A small segmentation model, trained from scratch.
Model: 7.38M parameters, 64-pixel images, arch vit, norm layernorm, activation gelu, moe soft, num experts 16, patch size [8, 8], layers 8, width 160.
Data: trained on rendered solids tumbling over patterned floors, 195000 training examples.
Rows from block 5 of a small segmentation model, named by matrix and row number. Rows with one number within an expert belong to one neuron, the router's apart. Each number is 128 + 24 x the weight over its row's rms, rounded and kept within 0 to 255. All counts start at 0. Numbers have three digits each.
Before each expert's rows are labels from the 100 images, of 14976, where the router gives the expert most weight on average: "top examples" is what is common among them. Only what is clearly more common there than usual is listed. The data: rendered solids tumbling over patterned floors.
# router: slot weights (model.blocks.5.mlp.router.weight, 32x160), inputs 80-159
# up: expert up (model.blocks.5.mlp.up, 16x160x160), inputs 80-159
# down: expert down (model.blocks.5.mlp.down, 16x160x160, transposed), outputs 80-159

# expert 1
top examples: disc; largest object: disc; cube
router.2:154134125116129162124131168161163127133107134126117111115138165115177145140168103135138088118144126117145115168084132129146161114118140121139139125134111151138103177120154123157105157122122076127131143145109115090104163144135119150115153098
router.3:122113139116097104159129141142104128143154066080144081142144152085153135118132136144164115086142141111151120146089129117122087124105162128096127133169131166120109149091140129109140176108069129130140156160146156132084163131125119125163127108
up.5:123189125186099153123148133115108153116143166119132123132123108096113129099107152067126095129163124133115098116147112085149129135133102131095121127096099114098142145181160104155112093171137136155158104113107109165107162113120125138143106155
down.5:086117103144128149130115148123090145169107118100131107094164105113108153075106174080131133143081121133144140098142154114110163144099137139165138113122109110162152133119106128119124114122073178092126116140172135148122121121121120132136150105
up.6:172151145166165143071108173107153088146071184117122148114134120103135151126101163130114128142105147125149137128108141142136159113112133135154140154095066148118132110130081114146104167139132106129114148083108153136140117105121125125111164123
down.6:137172150124113111126140139103079126095142153129134141129124154188133139158110135139116127128152113135164115109131141123125109156139126107132087119147130150123131133099136149130159089131127112145077065114155164138105134176127158098100106131
up.7:096128144123134143128113148088114153104105140113143095120100082099159127187152119121137133173129097157188085141099132073134134150129112088159153106164087140107162143118135141142143100135126119152093141119143157111096112118157134062120085140
down.7:096132121118078085171099157113071149153153113164113126145110108121107120107112116139095129127113165134150166127142109089130074134121134114116125101141151109121137107117089113154120102081152177144114186099101106155150114104105115158128120116
up.8:076120158110131144111132111115144140120125106100132149126108119104141113152184105090175119126081123149156102153187113124147125154120119150128141124134151132126150189156128121102060092105105100159078139185146100101106087139151155106145089144
down.8:119106127131134116136103144135060119116188144143148104138125092121114113152105159160148127121087152171116145153111137121123181139085137134172160107144132148143168081121145129126149162123145114135138135128090103119113135132126104143120126128
up.9:151123092125132178125114099129120130084135110115084121161111132160135123157130130140136130125137108163096181120104130128104142112141165150158152098133154149124121136123110175076159109103142124104161105162098123123136142115110156122113164108
down.9:145102185150148158129140145122168134146143148163125147076137160125133111105125127115125127144134126106171161114124125135123113159132095098104114148117121127144130115153131096152118083137123141101099139086115152124135105156170149128112102173
up.10:107129122131095109113149136163170145075138127131121141082109140062094088131165121112107137157114142155158071149136135102162126127142089105122136143153164171123135181072145119151159142085097136117129139174130111113122120151118137145135126124
down.10:128144096153138114103161134121126085130134105134153141102148091168115165113104142139126117137137081145106109199158116163123131134148104145116140106099100140154099153171145113145086139162152137115129108112144124107081130124129116139106094140
up.11:099162114160141140082108136129146141090118127218145165137160127119135148115180102102116139138091121167114126133130140133114128129139172155127131115124126107125132116149114113132119112130079094151120140158108072120116107140109107114148158138
down.11:064104094138086111122112146143075132109135114114161116143127107149101115108120125109117152149080133098119135153150141088133163110095161121162137079137119144127160113098122104130131149134160141137126152157079087144142119129138109135159129090
up.12:097136111119160179089105134115129160099116112143124139122144147114145137112148099122144141134126137126128151098150135131052157121110172133138163159090126120096147134117164111090115124122099089141107086161125092146111104104138163117105163099
down.12:123110150125118130123105085165135099109161139131178144136096108142137086138110126139117113153099167080131140107110125127155113144130141096166075153126148122104147134138113130151184123134149120092141166138113136111123132120107141118174152169

# expert 10
top examples: count: four; light from the right
router.20:116119148118122126100145118151160162143138117108120078139162169165132128121148100132133132140103124150092122108074151095183144133144125175148096114126131145124092096144140135158160101115086142127134100109138125092133136107148114130111123106
router.21:105092099140122147141139142120118151126133110177135105149142095157118158139141141090084117141142097156162176085135161107130164180141110139106134133148135092135132176110123143104062108080125130139087129096085160110155083151137110119132142159
up.0:203135137101136112148099049163137124117143109147159138173118149155156101109124140127115117088181137137129148178123138138131045123152142161122090116140137129114128124149137128161103084154137140126127142130142079117143111133128146146119132133
down.0:130105123160122113122142124096125121164119138082116130147135106094113125125125125115169129119109138156080098084100115125106179113100126116141145111116111151142147114109090136089170138084130144093142133123094118149109169095119159138144136111
up.1:082161155138130115152126145094095116090135151099112148104136106071138161190122189109124113144116143139101141132071084104136131132124115125119102091111117126139174113142147145128083150129121132117107113152142143130126116143179123124143122123
down.1:176105129116122140105126096160155131170121139183107129118137129179135113071141077122135118126147132115145122102137142127112125105130098124089140118113127132112111149110101131129142074113138140108156137130103130136134102104121160170108162174
up.2:069086135108148155139129100124096102116084193088141156096101147123145133179113129147123180094081117138145185161108130098149168135112127093133165118126114131187110114115138135157160123122129121166111109142122127142085080156091123125156086134
down.2:095142124147115162093090134154116115124141123133105109144105110122115135120129113140131109116122141118185090093161140080125122113139085150129163126158142103113104123152161140144129129173116183134157140148135152143174113120168108115120126145
up.3:132146127127131133130144141122174100146139164127120106110123122148133128032086109102129115131134109107086151128146163135125164134111096122127130106085117121178114131151128124181127126126115101177133136092132131175077154130109118114124158128
down.3:121168143125108127120132170114092120103126087145121101156062093134117110167128125154122139139161119126136151111129110125128137141131120081135141160130144115116124102138105167186133122161112193130106131139122136149172118114116116112089113191
up.4:095138131184126083098161147073131120102138174126109142127126102084118124121116136077082121133131159108087131149135095118103106119114079142150147109143077149152154117151135127121143163148138129132125203145149169168111121131131122145139104131
down.4:144134140100125160109129160124146116158101132134095112098107150164123141122134123163115131150106126096151172091127147078124158089128129113113143118117090127078102135124101134171095112118127176160127100158122166154192092107126145134096136161
up.5:135124168095139140129151087139136096148131159117105111117132146143107142114128127161155138116102124099122106158090139134139161121141181137128105087127177109137092103082129165110148127110083146119127087144163107135119132150110105101115128124
down.5:094086090140144095135123109145123147135130143163185140105152179114140155132138147148107131125128130117113139120117157135133106148118117161095155124095115124133140115147135100143130124154130051114149156114079088108109112117144110129152170104
up.6:101131106107137111143116124137111107073115177192147134166115120118167093176114149083102174084176107143105134121094079138108104116125120136156102110140173124138143102132148154093152116138112104135108110164126095136114123130137101131145145098
down.6:163138135128116176101179128135154153153070101125075120120104098155109141125142124132136077159117130113148140083104147100134142123131098095147145136117103110131099136113100143202149109156126189112155124097140164143168116129101147121088114152
up.7:191102150089127125144147104139106135172158122143138136157137130120125118117102150133094124125183127163113127113070134117144072149132113135132105112135151167106111144123105160189099082141128164132142115124130112144132163159106137161162089160
down.7:129164102090117105131123131097114127154099104106140115129095106094108114148157100124133130133148149146091101135123119130110196108089131127127130096096107130128172121109139123093173138118140123106161182130137099137116170113120149118106113108

# expert 0
top examples: count: four; sphere; white object; grey object
router.0:134121134147136137113110119163127106145135163175103111147176159125132113092148116129091139103142120135125133122095142144151135116123120105147118127121143165136101059115136137131123160081094131128116102096122157079151148149127059170112149091
router.1:103114123115159143115097160144115133108120147137119124108118153128111114145150125130094131165124163139142104141121108144134188125120095142167138170087108095167111080129167119165127153117156074150115140103117127111134137137137106107071148094
up.0:162120142101150143105148178116104120132111149160154140117151131112087177081096146131083119124133171157123134087112145143137158131085144096126143146097123122120150121127093158153137132111134056145108116112127162150107168147134119160130154137
down.0:085108102150103134120108156092098148130123113143167145151108174113134151138108155118118146165142103119147122109137155108129095158129148159095100120120080107132105114191146103161119088157085141061137127135142114135083125055120130111129109149
up.1:149135111112139156126150100119078102153167064082131141109123123118160133094125104097147104164154172173103103121173163137100132127130146129141136148125110132119127142094111136135099128114153121135154122136120152158137101131163162093142101117
down.1:120107121154137111081076082149179186122130140124093116131159151134099127096159129134102162115112131112118160140127084146122097112109113149088154101122121125116126064145115123124145087110108175148158110121135123106159126083114125148097128112
up.2:163133172131120102132146135143123101148097156150148133169115119162129156108076148124140103125136074123137140076124136109150106142135130104102157130123143132098125136097122103141120137160108085145090106116139071176121109153126153115125102175
down.2:114156114125126160123138142147150153125171135176106125157093090100129094139156113126121090093156127121109136124139095147113117073175126074130138142146143157074125140114121101161135124096148120154156132127143154135158125135148150160130113142
up.3:105114074115133164177112101101160179169143105057148158148123115087142128120133157151132109129124101125119157179143145134133099107145142125098140096142132114128128146128137108116135170122127145117142170146145155077118179119102132175144123116
down.3:163138121128109106098126157125161132123125131099067114093128165112142140129133123132133147134127122137089141077089107112164130034150094113151120158125102170134115120131104153121121136122100127149114147103098126150141143130167144139103136093
up.4:123137081152119114105122124092130142132145128131143164129132097083144120124152088103109160142133177143128112130180112137073096163115124120078146132173101155109149147156131144107088114111095117160145148179149128123105139126116156126165103168
down.4:119154127110147113156147175165128115121100133145078125140091087127155079119124139086160106122133165118139127144096090142119122078125143069109141145144142147111165156100142127147120130096156141163143110131167137174163133088129138142144148127
up.5:136132155129132099102158133112072118142166136090116147134123135155093170087112141079148153184139154092166112099184142145124141152135102141107112130132144147134143145134110181121127109145123120116126119101101149139144159106119166131134138127
down.5:134126110111124139115161113121139139112126075148158104131119137131143125151143109128135122101126113131120126121087172116177131157113150117168126164111109117133104099130127122156163130180092134074129164150140110109088108132139129119133112105
up.6:138143163140136157159122147105146073128148135166124122145172121113145133143174130072111130072147102125106137158135141124095151122134154088141135155093138193106152117083099110098096178120127121117099126133130147085140090149193117126106150124
down.6:121110100102126066110108119142097129106146108115166136129121105081155142169105110187124084144108170153127096162091114104106143139113111162137140101169118137146148118103133144126165119129155121131126149147089097099110138118133130132116123121
up.7:136123119115084068095119144143120120153169137117134115155100097074135198134134151136099188085135161150113097179134115109147163143108113160128135120150097123072169165148135126134135119125137101142120125121128146139128120166144124115144120164
down.7:131160143120100102150110150151124096120131161121108113134090058109108103152118128097167100110105101116125119144131082108119122075156114101128126155145131165093143154108130135111082169116184148145144138121126140155142125140140127122176141147

# expert 6
top examples: count: four; light from behind the scene; white object
router.12:100105122156115095141105082135093158135156102092124101125143117130130077130103127129151122119122106145126138135137083137108131148080102152141108086129115146132093106104138127097113111083093144142157142128154149143126110128120104168157084137
router.13:120147136116110130112158126125159104138147136145132143141125108070151106133152086105140105115121103165092122139105123121132127116141095097167137129125135139150087164098134152136116161071125134142121150140131131107120147166135129121131159143
up.5:108106114150143167120146130134150140118130149148136113097124087114125095157149112131149126124102160118153152107107101120116143126151131093135164096122103116183157128086104123103132098109117084157141168151112100179100113140179117118135134137
down.5:130149093098113120129129108151108126140102115109136107153103112096177154153129081158156132120143148133087123122130098092116162083134141158131159113142117129109140129077123149115144150102159094108168090161102120134153143107145126128151143120
up.6:114116118135188138084143125112157145113074137155121130117131112129156101128132127137121134162130108133111137119164137105057155095124152136128142115143130171094141151150124123080052134076125099130076090154119145143118092164162129128104133139
down.6:148124127115096098159110123148149112144127156102152123121152125141103093147134122120129076098123130124158125139126130170168088195116125156110109152116132123124108140155143087164109152159178159119149173087131131115111166153101129143155110143
up.7:139157162130148133104150153105123127119091144178103128103153088145127093135168106095097109162088177127150103151121128102125165121136117108166174114119089179176150100088096107108140113094138101163122152140154096142124099164114145084093119117
down.7:152139097100115121129114119168101097162120128112150117149106104104185128130131075141121110098157178141072145145126101131127128112106147157136148110145118136102130154093145150101103133068148096114152118143130154119157139129140135175167122124
up.8:149144136114119141111128166143111139101142172107108132120126105119124088137130150148108123187118160139127088103123121130087141130120148113145120138112104158125116115168118097115097129154121101157129165068110100154117167165132150086112154124
down.8:141145129116147135122127102141145111187089122152125123142125114123169150109123098139170149135161129151090161122139120128136122098130144139122159099124088112122168156072139191102152136070162046118146069164125137127139123137162147154143127100
up.9:071102149132175121110093094107162151134112133091136122129120118155156126120123109132133169161122114142091131131146127127095158124149123152085154085125121168125142127168103133100055113106122105122133100138107142105126079081196107122135137092
down.9:161146105131102151126143146144129126099158167132130138136110152143123098102106154115110058082127128125163071132132129152173138132131119125152125179127116132126105139116154109132087157148145137108099185102181114141094170160103125133130142130
up.10:075134165100114161119126150130171115114118150141126135088156105103118122137170117166110127141068153125140131147125098094152172138091135114126155139088095128130134117102133109126120150124115087171098136142121112114083179150186102116135145101
down.10:126133123113127098118123131155097109155110136143144114152090115123173167144128073143159119078131163136094128146132095112113127072122150159130160127144126128123120129102127146111130129119120089122175105147096114134146140129157141150131160125
up.11:113113154130134131141084154136087129123132114121154144097158109106124125124139120148141138162119163152141120125108147121135124186082135113152115120125097153127114128112137097147115155095097114156095147091131141129105170166136144086193138113
down.11:120141120106118123096112107127129105164081116136123123139105100101190175120140083147147149116143121165083150131138088084104144072139152153117159087145111117113138160087124163100134131090154079125152081157102141121145113108155143139145130135
up.12:081147112108109153103159121129122164090140144144135129123075098162081121142145147106115147169104139133066122126114117127160172150149122152116150067102094154114130127135109138123113125142158125150142119118155133136118144108142108123105147104
down.12:155137094099088106135135122168103117130116123109118118157092143118173120136109131110152107087147121089124141147115160130151149112123150148159116149159119168105137105103136138135106153139108153104155120134151121132135181121092120152136147064

# expert 3
top examples: count: four
router.6:097095123102117127139091159134155145127121187123091118088065140092153126184174146169108129124114131132189093174115146120165139117118129104146158098127133109120130091137167107189151159121140067124108127139131093135130113124127077100143093111
router.7:160155155160124133104138108145130111148176110123129165140138114173102140119095099088171133131141125122067170096141128153114141131153172111139113129144130162180114105123086126085125102118081149129121142081131146108130124100116160159109143119
up.0:118110127145138127148124097122194155136091160142119105121161125113154149127131132149093109152092098129154106127132144124158134129124086104111163121083155077165117155109129144155158142160137120129118106111038082110118144152127115131113123132
down.0:122130135127131128108125152088076137149149115131127176161113132126069106108118185106095165091150151141083146123126124171127110177118155136136094147112143160101131078147146091113112111124089150102141124126195158113155132149113156142135126130
up.1:111136166161170152112162132083112103134135153078126121126177096132117153126123145137147160126125130143116139155169118081107163147116138125126139115128114122167135124056089146105131163119099120153103107133143184115099115115135165114148134103
down.1:087167121121122129149133114093144136123143109092088151122109101084121110126153100119145119157119105088142110107164100162127084123193118148082118131144160118114122134148126114135091112136111207154103190152165139099179146092120131136111118135
up.2:124101124124092143133201147130127176124118139096160116123144132113091097117112131127112132147094132120143159145110149126124118145157121102129138095196160128122133161082138126128148171063161142123137125112167142078132132123112117134087158129
down.2:136130119123172150135112106143114062120107087172130109175139162137157123134130129103147131095152128126105128111096156106136150162101130139121124138076095134147142119145127140138145134167134110100130126122121125153078129156143147120135123131
up.3:031143106105182122149123135096137136134108098134138114131126145096170158139139102137123149081155127139118115129070142138136145131106114133099127125083121111130105145181138134146132180155131096120116116106186112086124159077119130111103123094
down.3:194098151102115127091157116148142111144119160158125154134118141165101091111112130122100115117130119105116162118123162106134115173102117106127084149106104161139129124110126107141122094149110146095104126096081129147136081154147135130114153164
up.4:097113122131103127140158094143162149123150134086160139138156120120121123126132138168119198147094147146131117175168139123162100140129139158117106126117129102167110139115136124147139145125111099146132105082114101106095149107091139113121081111
down.4:159167125101148145122130140069114147138105095130103138120104092131122100132136121125150132137129106078124115072159111107082133122153100083108133112105124126116118143113087119103097129139114174115129128142162169143187112107114141147166159139
up.5:130100084128171142149125130149136149123092150114122141086083149083169179155116142169128090158150088114171125127109156107126134110151096126154175103148136111134094162127166155152159103144163146105140130145117127119128101105119138088119136133
down.5:143112136143119146127145137134071077119157127176165151171168145151114123103126149095131157113134151144079130143138164129134130191102129164140077138124093167133154089128122118133125158096117107090130102116108130127090104157153118127139108125
up.6:149149127127145159098161155119096118129104121107136092129159094127090163121109121116096095143070161107103166108121119144141147165109103120154167131107118140151112176136111143136116169110106097147127147138142193135088176151108125094178154165
down.6:134163122139129127130107103110150135127148104095090112133123107099116107132143114128160104139121135136158115085154108152110073095140101118105123123115159112122122121160112113120141099131083198161116172129151117128170143094089131144127118149
up.7:153126151151127126137139142107091152091123131115139045136166116152105110118115174147130146120107102120140165142110140100129119129144130110162136086177149138151131094100135140088173106116159157119109121105133148108131129140080101166093128103
down.7:075145133098108159147133125140112122116135123139112181161125173080160095119130113086128138085132149117142095095110178115132138131118122137144128128111110128089105119128144119145098197131090106123135121174123100169111152121161140102175110125

# expert 11
top examples: count: four; blue object; orange object; checkered object
router.22:125166163095133137116093105119115121132180145100111140104099125128151146116165133150105134146130142114114116137131134126118130134146154144120056116161129150092138119158142131149102118094071157103077107150117145133140104175112122105200151106
router.23:133079111157086127106164130118164118101125127121127159128150157101129134144110086162149124147092099152144148121118057130122094097114149134152186167156152160104166115163175141096116117092074135112125125172160113124125116117172141132106090147
up.0:048105126133116114114131098146144119115109143107135152143130140136123156088127124122138191085075130117086095091135084174118149128128123164142108131158134141166135127155146149123088152112107140133129106147119151109128120113135117141124119129
down.0:213140148118136166132119182115117158122140105143140084154134142115158138147119127121107080102176180107149165155127133052118112135094142128133137182134103126118161146111105130174159135139137119084131122123147109168127141157123131124104170124
up.1:091108134081138129162125104128134107111117113157107138133127128077125124150151133142102112085142135129149149088133095151091114133131118138136129140122130062144121114152130140087126199129149105131135207151106130138135143127138126105129145149
down.1:148146138113085158117173164133108146101136153085156142133126126187167137143109139106164133134136082126120138166105138125166128147135160125126140108129140194113125145123125143168122101146142134153096106130089129136156127127125113131119107121
up.2:139136149133103138070170137128111140101116149102128111136111112163123165134090144124168113163147095123143112096129179137144145140145134098120122167175139168122090183140116158155105106141148141139129112136110120132123143091102138127136129149
down.2:099144146131139120149116140095098136143161098148123148133114121063104090130179130167122129104148182147117128136139075119102107123108150129124140105136138111100194111123150082132154110105142111101124107156159136132113079093113106125145134133
up.3:141143161168086135122080085124106167139138134117175134128171148158127111101142120132116138129094141141128144161135149081203131121149146113156115081128110151124105117115115070168122145130149141113139115114136109071153088141156118180133085136
down.3:173114145149144138111157132121136108129144107129122096120127167114119142118120137106139132121139131106140119086130142148103145187114131144126116171136109101169112139109119149111136128119107115066077130110132101175023154139113160119124158123
up.4:086131142144103119113094102126124130117138157143159127153158119134100091139130117136143169125087146098119136136137114107132151152117141120168099191153133156172133104127101087107115127115063114177093164101117111120083119157122105155131139133
down.4:117169114140142180135109178126120112135138104143121118136127132137117125128125081095107105091169145089139116126150124111115134056152104149117124121117152103124144136117123121174145147121143193179150149158127117109240133083121113148097130117
up.5:178148120148157149135152123123114122165111146130123152141090150112143122129102115133103111114179136144123169114069145105172172126130116095159123098107109153101151123106145129163179143136159152080150099135172173117176103142125110162123136139
down.5:138090137149119103124135113130118127126161123132158121129157173116125143127136165138150155134109144150147115119114159131132108181114129152124132165150099120142093114128139124118144134132107075036102123115121107142002118164130164124130124133
up.6:161136130162103113150113147154134111129126185109141161131127135084144096121149155151136120151143157152136128151176131117189118119124101119144137140064083140113171089131106088161138153101095119136144129137082102122115109148119143110166111141
down.6:121097119099121086088173121140119167124170103193140130138128141178131135115125142082100172127141069120130133114086129149122129179137170149098122097182163131153117122156138163126112089103112114076086105147120088150123139086144121129099153123
up.7:162156127127139107088114130094128156165119161122157173131118149134114093097130155138094088147139158137124099104153122176149141096138126135155135120098111101090119152107108099149154158132164133102136152107174125126139147089121144148142150122
down.7:116098161127121126089200092160134124122110126137105118144131099143114129120142132115152168133082100127133133135120127150121150171131124145120127127140119170162142151121120145113121109090107122108065093135143138133073139151139141133143109179

# expert 14
top examples: count: four; cube frame; jack; chain link
router.28:160171128165096101123159120128100108138098130113132111100134151125111136070080129112133121096132148127099162134088140127166148110146103118098107138144103119095143076143172086174142151104103147117138109126196162153120128097114100147141119097
router.29:116196110156172110089136094142149155150140138134147188115169125122103102128142108144122131148078111168106112105134133184141148099153135110135120111123120135182130130110137132108146161113089098122115157078169115116118143115163152110157162123
up.5:153146136120152155126137083143108161156121128113122103124146127228138132089111123138177108115153071111115176100120144106163153154117133150135156113113122080118109109109110133132136122149126120129129085128133154143131145150134124124136156118
down.5:113099166130123136106137105165125105086152134139139143151129134121169159156149116150127167123165146137144072147126134151130137147116113149127112095154160132164147120129142154141126121087115116148127089136082106116098117085104119134141107137
up.6:144086175148073144120081122143122153129153124175110114139169175142123137112167115123128172118121144109140149093155113094122125147105100126161138142103161112127135108121103132108141117117084135126133109150089170089149125134135145101125158163
down.6:147130118136158129098134167147130109091128092107158137130138107120119129105096122114147135159149147157135128168140154180170117137138127185108132117131126107111108164143134121117108127110147108121148122091119114126104184167119166138126099119
up.7:145068134131132126142117133086130121125144102115092082123156121133159117140114128105141095141117130101185119127128102138081142155084141099086189134128155141128137126141123140109097090087104117146126157139118145165115144164099137133125131147
down.7:107191091132155153096130132126126150161110107157115149127134106116138125105171108117123129137127132154076126114097115140109128094154131151134153111115139147114120120106160143134140123191128104141113081143152103089202148093129092108143116099
up.8:120112102098121126127147148122108111103162127118145093123187135156149140134143105140118133102140132120110129147138120112096111124105132146168152139168120150127134149130142140128099116131094119175106102178071139132086155107108117111147160141
down.8:147176118121149127130121123129106136141128107127105111111119121127109124109149126112121134136140155125074140154136077140129099060152154145102145141119137131132145102138169137135119107150135134151127095144168127105238157091115099123120138101
up.9:115127140141114142127135163088115150109123120140111154116080165052141164139104139121102144143124109147147106086077161112165133144125113101095098174130133111139166144130117163211160116153126142128103092073071152125131133105141139141098150137
down.9:117147111108098139117101134163110120110159139121137103125142106150098106135152139141117142106116172096155115156157141123148128130105101132147117111098140112093104136135117086056132157102147117101176138173164135126103134182122157090143130156
up.10:105127120155108111143138147139119113144171150139200118148157122121095140087158123125113149124136178157129120179171065105084128117100158140133155138126131125127148154122107121107095122112107123160155158135106133119106148098172136147166096108
down.10:128171114122150110127131148122106141147134127124120104099139125115097132119136136106116109134135148119087125153124095162118111056159121158114150144125144136131137102126165128154115117154143134147122100125167125105232150114114086127106136087
up.11:123095127121125096119120122120156135141111091134114134139154117166130064138116136138128099087127100173176138142133114157125113151107148115115146133088170141107127157143108137135136158119149109109122104107098088112119202128129152171119141139
down.11:115129138141094118143151125113132133144160132125148145127151150103163154158110112095121109149159128102142080111142161114112151161129111101124096141128124062155122116103118122140160142133134106136130162130134122134107073114143094088134118118
up.12:145158123117107114124119147106098111131141137115102127121095149133149080153133127109173104092180159129140111157110134151150133115103120091138137123135152158104146114110181091140156130151134117111114156161152116153117133154146114150150068124
down.12:127142135103117132104105115161106126116147114135131091174163110151138170153143132175133125121098117105124186124127136075069173115112142133156138123130077153112105150137097167112091118135132140141132101154113102136110126117122127112133159135

# expert 4
top examples: count: four; red object; jack; cube frame
router.8:140118168158079096150147133149134140110175158101150113101107129115114104125151151116122130140156166148138080132175072140157129126132086147079129102119103142146139150120159123126103113149112106131157134184117124119109111121140132141154069145
router.9:153126139109168157122080115106141158108118096123102138139178136152147106115136125154145098151118073141153175091131122127130127114116174125155120109119139128142135119136107131095156081129085143116112107113118082138132124158096165108119152103
up.0:089096099112140105142090118119155145114111131161100118103118097102173153157133166153092135132119119134141162141082093116095116102135114154143127116072143153107130128170117153157108115102154155118128108103112088140142134166139108115102151145
down.0:163131153124133126096160119158140097162147180137123123114113139131088142120121116149122139102134141131163134116123121137122184174079115080153133150132107146075174138146082136146130152101077109102155156112140181177071137154170165134119141168
up.1:175121155123086115128134147148108096095128112169165103169126119153136147073124096151135104122124123119145128150122133068124108138128129144091163145158137160146121179119113148127071065119129139123122126139113175148108091098164141165124133192
down.1:117140118148165122168119080126156129141100159136128130124146135158155116127170133131148149151116140109120161129102133128115132144127109121123107089096122099146175083133083120098169176111125138146188148147153146140169121112094099122151170152
up.2:144181172133091142101127148131091139120110119136113126157158173151127150060136106114150115109189150127128141073096121165141097130125151134090120148127113155113130133132124107110076100159111137111116114113140176142141127102176144151124136120
down.2:113083109129119116154130132103095112125129138139169128125111127141133117156099169123123147155100123099120119166107162099108139151118103117163132123161140140157149136128145168135122143120146139103121113142129121133125095131102089094148098167
up.3:147126143107139137122158124127094092152142115143115139148160114085155122139141123112148108166120115144154125130124113162120102193124163134124114170151124144143149133111136165136143141096073092171083115117142159123098155163113116121136119110
down.3:110156123124133108143115107128147164133136101113125140148136102105168139145134144142124152091174120141104157141168072116121143109152161132075103097091139120126140132093117155100101087102130092170164103151095114096168127115145153161104122102
up.4:144152125155109089096130107081095138157159141121129117177112123183072144149083148094136125074134128113086160091157113151127165123131150166112101119120128094142131095123125159098110156153152135096144121118157153170161117096162114123128124132
down.4:150099134153129125151136149136133111136131141119148124115141148122116105105119134108113132176125149116184083116099193138154070160097081130151122165167111148122139135147114112139165127131125153090108128086130110108069116155111133115155124173
up.5:064097093144087112122129102165158131108148166140156137110120114136113153106118190156076149119106110124091094163172107142124136114137150146103130090106159130138135140134098161139142130085147137115150106122097125095146097122159117138122126157
down.5:144107121122161120104134160145124100159143148152138132129118135177120102126149118110125100119133156117161136134106150149133131143107111132133142152121107165098143099155115056162157156127117126093143144080168153138120147153129117143082128135
up.6:112188139102153136109141114113125121142121132142134157100161122155143118092136103090149118108132143155071116123161135131132134120144133136121147110076095137159098116117097125135141137150161125139123123065190138114116107086149135115108131109
down.6:157109136109127132092168170100152160137115136099063122124127115097169147146104201163112111163121147117156100131120145131114104130107153139110121084168123163107154131143157122168116114133117110144098088116083096140129124158148171135114106104
up.7:123094107134152117148140131145142117120104123162109099131143108082101157179182146106123145138139142134148139193099130118094126157140098094114143122097116122146138088152128147149124144110117112160139108110112153120098161124117069142107105120
down.7:101150141127132133159114123107141163125110087134122155118144120089163158156137158131148156100153120146083147140175074107113138097166164130101134100109135104147134129093143147101126097119124107177134104173064104118165128107144127140118135061